A small image classifier, trained from scratch.
Model: 7.38M parameters, widths [64, 128, 256].
Rows from block 5 of a small image classifier, named by matrix and row number. Rows with one number belong to one channel. Each number is 500 + 40 x the weight over its row's rms, rounded and kept within 0 to 999. All counts start at 0. Numbers have three digits each.
After each channel's rows are labels from the 100 images, of 14848, where the channel reaches its highest value: "patch colour" is the nearest of a few named colours to the mean colour under the peak. Only what is clearly more common there than usual is listed. The data: cartoon faces.
# convs0: first 3x3 conv (model.blocks.5.convs.0.weight, 128x128x3x3, each kernel summed), inputs 0-127
# convs1: second 3x3 conv (model.blocks.5.convs.1.weight, 128x128x3x3, transposed, each kernel summed), outputs 0-127

convs0.102:533427551460454528476583460519505521501506502517490539474495478492508484502498521450509485483485491509501445475612477421522486519500539466438457527479503572530474453498466486494572461515467457481471522596515466530505517503508613479499485490544559556510487590497532517475521521478497507482426510503541585508527551480470482505426506534567467533530430453429503482586566593464458480487455
convs1.102:482525467530504513547577472487495498520492546502531508476458509411499525500464436480504515495437476530451495490509586499516515554486490489420503458544381492420511528553511497501527412544400508530504475579517475501476520507501442511484495538551455530506546468498475462517502504480531425514487558575474521526463529367506551485469551438515505512530585465515478497517551552545516494545445
patch colour: cyan

convs0.63:427480502570522495432469424439532490473457518489492467451432475445474469481494447503560475499497451494452477483508479488452481452502445481473480466481434486500602465457482443462469594438488524462447460507440481494477454488492502479498486468455478472484460462470489432456438460505543432563500451462426455448490448445613454478504510470486558535447485463505464502492485496494483448487433
convs1.63:519438503513499491509516532501438524488542426468507488515548455473506481490481471527522464508512530537502544418477469491484508462498487462587468502530466496505496505456498510519514618534503442493521447509465537517526554520662485511529443546369499572487474495437513520438515540451493501477508540438496514452460504428565524477519524571506548465540421497483514520518438571466510489485504
patch colour: grey

convs0.124:517480491575488494439459425483579554521450521483485529467522545490495525502503481518589539522451505514486478502499472485524475491514476513491455491466499543482635503500457439516521614492482569537453478509480444511498481507520502517501461482541529528552543490503466523483513559511554492533516485471486528530609506494686441596452483487495520535469501502478495488516517520483440512502462
convs1.124:493493525495493485526457524530477485515454456468451513547520511497489518499488523503487529470534483484513480474525531497500503457449440458476464486524541523438655501574528464477494582481451504491447493538491486546485488485434470462469471497520479442517530461491497477425497472503517517478488516532499476487390497539655462378521546451521439503496471480485465532520548609502540445509539
patch colour: grey

convs0.97:437434466509468434501482427468505528480498530467479471490470508476444470513498478505539469487482448443474450463504429434487448487503455474438437445443474491427584460440440452469474532474462480468465470519446406440501500505503496491493459461498508483494474484470445510507459507506513481553472464496439495496538500465594462524429499512505535540444447438434417492507528498430411471466442
convs1.97:501434526524493490516549549501477510475532411487498484514481485480508479497494484524486477496375526521486541410475495430444572499461485484554488513517486456503612540512526507537506567545474471523513478449503508487514544520550556515524474508420497626516427476459450558522505540465479498501520540476498572451492490430557542391532508539495521490538399444499516514508518513461537491510508
patch colour: grey

convs0.68:553474484510530475456535497579496544476497495482490468478541472553504471496497604462490473499512469477595459502484492466478490583499571495457498522516599477501480478477506503502456527621448490498496570478588492467470551494496487474524527474483523468508475515501488605479491484476542603450479564493610465484522541549490535505481506470492512475607475447467597487477510482477516534497494
convs1.68:489541446490493549553532450496513491571487537560446516521514538519490580490495523525503567510500451451486526559449551534577474540504525431432547467453502527412530458588453528427480450468434534522552508550487420469440463516530545445489544504573443470499541437555515514494493461507528494484480481469520437541509503480460445497473474530485510533562552531532490541536514523547473442534449
patch colour: cyan

convs0.33:461485407510486508502497395489478477468451540504476442441451475447495481511482499478561454459425447497486475428467480470473423523498483452466446487443479463490554436445432430446464567490482531494457484513493403500469449489515456460474440487484482468472490471497478471459473490494530508569503493483501452503480527469568469474457471499507526537508468415422449484481484496434415451493431
convs1.33:493470558511499518493515595466546538505501465499491485497527503475516515476485490498497491488452455493517501353540495493530537511505470507541506491496481487551548508495579544530503634521450462531461484480472628511492545506644509503519521521460470515489478494440512485495485495488473512493506551466523483469493542560545467498503433518480572487511408503516486506469398562453577519521488
patch colour: green

convs0.22:423419450557423523401508427495562508487520548493472498460501460490476468477512511460537472499486467517498457493507482397424449478490556447433454509463489479494593484495460475465461523500421484429464517491533460531484504532521469459483491505503481424500432471474537508459458508474498492515415489510529465475499484458577487522442492482474537538542457432433428465466505465494454479490429
convs1.22:511451468487475518556572512421478502546532442532488522515527520445500555496499473523492534507571458497499518500500514455596529577503550448533544515506442509446515536550517563468512577536463473447520469504505526513485535548625518482546521516475520462510462463514497528536527510498469468464503562449506450497546481490574484447497437595492598424570488452522509495523469554478555471483449
patch colour: grey

convs0.80:461465456532483475462480428463544595462488520480485502499445480462459451501503469486551437507458422475466458490487464468455462474503457462490440451422456492439585434460436466441480557459455494478438457502448431481472459500505491464481435493518549489560495474486493456489449512499520471522487486523449470508599500475607465567464481525503532504469482456469460479493532477492426462475438
convs1.80:522426552495481477532508534454472508464501446486519474502509492442487467498539478513470435493456559560481533461480480425456534489512498511591470526538479466488613528509528496552480574569542457521494449506495500502530564528467531522510446492402519571510451458473453467437513512496465476501543534467504532455421522473616512419517492528500499460574409458499551487509531533483556510524480
patch colour: white

convs0.76:481496464522494477518452455422547536570499455493486481488534539523461571474492441574523550509474543475440483501497473495564443463508448568499421455400449477501513557534442450539437513425550495542480458480433464460547538491507481572512413481535467506526522486487481430572463522495492435525506490501439564530564434494549440502491503477475514477444500537553472541488505485533499531493479
convs1.76:464459510551506494500446487543537461475437552457462500496486504553484443489465584528503492504549513511539512533528475499404481403473439501532453506508622477491464455465490455566503457423487454464466507460475446503463547497510514443489469510424519499495508479525510574516485507524485583452513475470494530484468482553580510538517584427517423560431494525489497535504499513543461557494563
patch colour: purple

convs0.9:505474437521498506463498398478468520480443528491500515488439512435496484497491487517586452480401487504461524466460468489477482497514469487475433491420473478480640463469433433474490589457488548486448485480475461501480476480521472490502441472524561503539496440493510449485433509515546457566525483503463465527502538485643451548487487532487535533495471468514515498469554467467451455503469
convs1.9:513495514451517461550454560494543509484445425450616539519532477492510488497463506504485485505485485491505533421487522499518504465470421502536502500494520515458550534505541585493525577494481521506558501523492563586503490507549452519469488517384451502511508453478527422420518537503513513523484524586496465456484486531586543463534475468504582462475455471521539485514448594466543476502418
patch colour: grey

convs0.104:471456437467463444536465460468534507482525490477507440473483475467478450487491422481505456495477436448448428531496474465428442427499474474453438467433453456491531436442443470465444517449444486502451467482461428458471444507509487470499437487493510455527442453476472482510468486483453446522471471489420417476555457487527486504438494476477510453453474458442437494470477480462418463455474
convs1.104:538413506492460476405493513477482480460505491529520469520488500461489463514497463497478426487508545563454516514527406428423543531531550521587488516572458495556568561434529467536507598542531442542552438473498508485537567528467497517534451502486558508486447500513458535547522489494522456501544561504488552421461486525487474448504448547515527537546467450472546477491473563448526520522496
patch colour: green

convs0.60:431485446541517501447425424463496508464474533506509461479409504447489475495489448505561486504432465489465433468471490474443433437499471465483443484425443481462592480444436475442486571445486521472455491494481468510479464502495466499519438496463485461506478447490484435470445467509560453545502452483453438476477469447591470480474469496486562527488483459476478505476464477491433427494442
convs1.60:517425501492492464516476549490479519475530409479472439495520476480511458498496488526513449510494504568493547423543517450495531483497470507600482501502504486515522501465525521526508673526501438518519468515450566502519560507617503510536481531436484534504444496455456553442519503484499513512504526456524521454456499509558493493537454498485571461544377491512507512501414574477537498506475
patch colour: green

convs0.66:387481536485469479469527510473444461481497458458479582518505477487481493503501478484501501459574507479450486486538464496534539472519459488491465465501474534492508443426484516500547394484469441427538463552440425464496559506515550495490513474570537569483534573463505482481491557497478474550496481504417531538480529501495534485479558505540490597467493479443435502531568550409441507464563
convs1.66:500573503459554510523566479500485535518525483477632491469480509502501531500443467491485525513512477482503503533453565540481492504525447502455476458507448492404627517510501489491530497508482547527473537592493450525485526473506523495499487511517469529494539485559506413470515504479542476525456499607496538522534496423576558493520464374512484422479584514479481491495478423542507492480479
patch colour: grey

convs0.0:466438471525461469478489433460459523422452538484488464490408459444488437494458438473533446477455451459455467468524475456412493464506475438490480484477436502478529436455459448413486557427437529482438454486465436476450435507511491468490465480506506482512494481510470442480489520493516440537510446488471440503490521453541447544464494485522484516455459445469451474481483511470438421492422
convs1.0:499498498451477497497525553444527549505500466485539514480483500455487529522480466505482519495483494502482496416508499475538543496527494507469533524472451487487620569508541462496530615562467521485436452479502576527478500543638504484521493500586462445499532485471478486447511517486519454518467533450524504518552517505546544468502504584492591528534463456525503443494397582464593520502497
patch colour: pink

convs0.51:492473496486450453438493519481651588510447462516496454381508523495502490486491467473564504501497494465460484484485453450478483490501489481449510470525507498472597509513524490503443550499494478491461519502481474459500494511514509503468524489527587456609505447487481471480411548491425493451488478477452515510629571492568512623467495474491461465500496517503475474509506487507493510482476
convs1.51:488535518527526468539440508516475504520403501476454522506551487479496522499500529486492517499559497532517515531522520488528521482452468498464479497507570516450628499533510504498493614467425544469482518562490458536473489490452455502461477522569474422502531454491472440413512510490558539449454504469486467518403502548605458433517542469519418517491561491496484503501533619529525485494504
patch colour: pink

convs0.35:491468454467471425576467468449444435475556493463472477525458428437500464495507436436498447451454459434471438452499555486446441457484483471496456503454438460539439454482453487433488444446445456470492455518476474435458430486507522438481463476497491442465468498515478479503573488495478440511485470491426484521446483452459464450503467446515486498423472443482468472487512486492458443516483
convs1.35:570451488585497481503508486497510510471508539438492412478459467412539411501510471494477413495468581567501532462468475497479488484526541563571485488525442468561517550476496466577527479556465480506481500581461546460522556536610461583494485517463468547493479497527478474441479521500488428513539521502490509476478517438491498470496530432496538520508495468488572465513418523509490562537472
patch colour: green

convs0.21:513474434500443492523489591507501484514569465509492494572490504485459522499505494492510524511610490490521443428505444459508443484523460503505429458469492466435469469445457576505441447484511472533564461456472408485514521518513490518496489459519492514438531472480510470491596566476476486564491493520454496549454447488421563476434482427484468466499440481446478503486530496426417510474558
convs1.21:505525513425534481488507469482519515457548505484603480503428502481503469491490477504485483525477524540483501542496479509428500522515485555522483491543472474495591472499483502551490528517573522488510483515492479504527537502486525520502501521496481548488500498510503451502451465523503477520482547649509542518437496443584515528496474259510524467511572505499495487490440506539482554516470
patch colour: pink; purple

convs0.74:427450403527496441519440445468511488502459468451475463491506498466471495497502475517517495503434472426473443459425503466487414468494492514447436478423448435491498471499436471484444510451475464475465476463467438432495485489504428494510435486436456420464428478494457467475469468518506458507466491531419488447511441472510462476477478506457530474458457458473450486441476418479445476499462
convs1.74:532401491501471501510498542476499516436510458451493471508471502482509421502533504538481437503507555523506554450503452472429532480524497508610463519544505474527503496477491520572513547571535454527493461522479502482537557531506521524502456498367510609506443477480489545501489506493460511493549493354516530459517501519568520496504477583494499487560408470483541505499481544484500537516562
patch colour: purple

convs0.46:510477492493502465468533490608492510481459493464501485470508492559511484493501638481494477512494489470615466499475485485478485608491559484456526520524612478475507463486514510499477498628474492463499565484588500457476539493496487480492526481471489468516467471503466614465455467508501618507487561483588475474509519558533528491487490499493504483586490451474549478490499489479523523504482
convs1.46:482573462473512540547517477546512473569504515551472522519503536532491568497487538547476556515512449458521531559442541536577485533520475443429562455452490535446510438567444543432464496468440546532557539527501442475446450528500570440490556517587474454501538453534505556535492469514515478488468446456511434545481518517500446510481431536487508503522556548532521550533494509553468460537441
patch colour: cyan

convs0.58:445450451523483465521441390462501475494485512466504464508457500453474519493500471531505489493405480465474433437448490448493455469508442491440437481422450455472520477477423413474481537457470489452439478481466430468488471500489466485483425491442480438470426455491457465504501462516500458534480462471430490459475493461516433495449494482490535515446440467475424482453478461450451453479452
convs1.58:505432511469496507498517590550466515438515415455466447513511468507515458507503508505511451490520515519537525393519491482500511486516485513561457496538498482585541494502536499558502572502480469492477506490479547463503533527634492527491474504378485564505448484431491562449485525470482514494515479378523506480482541524536453499494447562489568473500406507484496502500438583472503539510535
patch colour: purple

convs0.37:462482530484497496488575510517485479461564497492478544559459461528491451499496536452520430487564472503513470439571482498445522530495488491507424472455529551446495434436457543452584474520449455522539500625494449495484505494508587451500478474517521558490507539495515488462525565495501525547491538503498510541481505530476495456446534483570482584541463441439506494601541569453433482496537
convs1.37:488559501476544546504523487509512519507538506499565511428458505481496497486441449482501485515437513505495511538463530514448505498500465516470490468545415482415561529515516506519514429536501494523522496694465470506487523485546446509508470551515470537496506455526498440450479526505522442535461505615479533520471504406510601485480498382503527498507555478489476479490488506558514500515445
patch colour: grey

convs0.110:471458582493473465489562534462485532475506498474492552499463481467500474510512450485534479503580487466465455483583472479530551446507456480477477472495453565460532445462480537468590491455481434474531473616456458461483493505509616485489501496538542585508517547493472478477520540490499447525484467508436581517518523487523521511477530507572492536451476477448457491602550586465450479497532
convs1.110:487532484498529502538553480513488514504495529479556512449452482461496473494453442487493466520448523549476503515496543500433518487488492544447479486529385519445603539496520494529545459541485492533487487613503460480510525518496453552522481532511473569490527498511444436444493544484506402526480509588471562523434505371549566465492565403494488499520573480479476458500508515530524518510460
patch colour: grey

convs0.61:461453446497458452578441465460478498496564458469500447504493491480477489496497453483468475487455465439468459429440480470469435450500456500445461456443457459463484444444452506480423461465477447472491459438445428445508458501503448478490452488441494408493450438469488500509521510489431460516485481503421455465479524486482484487435491481478508493450436437444449495463501448428433490471521
convs1.61:511459511483482483417541517483470493456556469513456485499489479455506443488511466512490424514510528555510525507505444445435549497525571497547517531532451498628512536438522478565509537519488436501503466457508586491520547473496505516528505514510513531465458540517510546558493503482496484522505535329500541470570519509515431470513454592474556485547470439495520487482547493424548537490492
patch colour: pink

convs0.24:460486474533525462404502411538481502461432532501486424398473454540477453479501556471544447481508424462536474477511426474472470546492522466482434489456550481466554475459460472452461585561468538453464534480522423464464496496484508470530466450477482492495480472467506535463421482496575556513510541474561451481446462536551501459461498452485558530550467461488540514473471499468459489479453
convs1.24:474464485466521522499510461521510475518560483493445459531447520506529571488474468500518585489445443494504518428449486496590497656504446456530528486505476489429490443586451540482492512550431510531542522532490477485475528502565547466504551519464491471477487417480536520506470491515522478471491519511540453507560515530523481612492453418484529473585461558524528533514487539533465458518519
patch colour: grey

convs0.109:483474525491499508499506510507586632505437473554500474467520510500538490487491497499527491517496479516483497482475505460483533510502528489454544512557526534520598537515545494500513546508494456493503509487522536518479513523526490502500540499483592444657513486521513507497496501503491509466518503519510493488677572515582543664499499460483490455548500532528484493485519487547544507503522
convs1.109:466538490511522474534471480553459520519412483514477573565534502467479528506499533490475526519555510536505476529539526486514512482489448499446488488504580502432562536569508514484495603463445520494489505532492482570488493507504479476478464516589505394518580474513501471433504494479565516454457495463451499517379496556582440408492570468514465541501552474507479498478509600510525477513476
patch colour: pink